config.toml
dataset = "dead-leaves pictures: piles of overlapping shapes"
image_size = 64
translate = 0.12
color_jitter = 0.2
encoder_norm = "batchnorm"
encoder_kernel_size = 3
fusion = "cross_attention"
decoder_bias = "all"
eps = 1e-08
epochs = 4.6
weight_decay = 0.4
Rows from block 10 of the image encoder of a small image captioner, named by matrix and row number. Each number is 128 + 24 x the weight over its row's rms, rounded and kept within 0 to 255. All counts start at 0. Numbers have three digits each.
Before each channel's rows are labels from the 100 images, of 14976, where the channel reaches its highest value: "patch colour" is the nearest of a few named colours to the mean colour under the peak. Only what is clearly more common there than usual is listed. The data: dead-leaves pictures: piles of overlapping shapes.
# c30: last pointwise conv (encoder.blocks.10.c3.0.weight, 288x288x1x1), inputs 116-173

patch colour: blue
c30.54:123131125139162131173119115122118121131157082121133140066163129132083132118090161086119105134131101186083125122123112150116131124121127134111114156155131124168165147118104134

patch colour: green
c30.129:118149137138117136150156145132083140105151136136127143069078129125068123125128184094091120113089101090163131160146153134125169159127145128151154126110105106147192155146105096

patch colour: black
c30.245:146153102170136108122095148129146104142168143132131097119127125145099107151100184122150153138117133086146120157158131150152080083106110113136132162082142117160159121144139143

patch colour: grey
c30.262:143100125110170114143093121105151103163141182145108137111097118112099154122139116138082143137137100115122179115134146137154167127124131099135105135122154099078148138145157146

patch colour: purple
c30.153:156134144139123110155156149118149118098198103074108158101111120087126160116123167102140118126155155124139114164092138141142132130172074162115099122080148128115139089149145121

patch colour: black
c30.283:152118143119122123119110118123147126121162121128115161141106152123156163119123092103092128124155131162131106160137138129070151132142092132122088180147120149130168117099100188

patch colour: black
c30.140:137133147148105128115147112142138121113130143097154127148131180118128115121102118105180183114183126123118149104141104144121112141125135084155140131149150135151117156149135121

patch colour: cyan
c30.116:139104165138115146095092107132098106113163152150092142123116172097143130125130143123146153102124094160129128106127106118119117128122122087107132157094181129155176123127103180

patch colour: green
c30.73:152131142089103150152166131107137104136107139117105136137131116088089085155140127091136187112105132127144110116166126120169090142110123132113100151106125128135119114096102111

patch colour: purple
c30.192:129127151118106135151124139152103114089112159105135168142152160127154139125150133112141100121155126168147100127144150137055104134124108180159127139102125122144126150126147143

patch colour: pink
c30.285:102123133104161139168122145153088120094133126126175100082115137112131067102147159128143139140144129136158129125103132133152109141102119122119110153101188103148135075131093144

patch colour: green
c30.221:140080113095105096128123146101102122125129125162139155161119165117125126109154132108132136150159139116124125144136097124118113153093129123138114146118147156077160121097126129

patch colour: black
c30.152:124137163138120101096115105138109084064120160150126082150123110126145112159092146111123112122136094103129147171117127163143115128101101119144092114075135119112143111104132157

patch colour: green
c30.16:151129133132113090133065090129147126167128155130135153107111113092163151101127119098126165127130103134129137104115110122090125137121133120126138159143139149095177124128133134

patch colour: green
c30.210:141135135167084111115104128154134124110109105146134152134104145122136131102127119168066154124084114146098115117143130121158128184136144172088135132136112156115131127146119129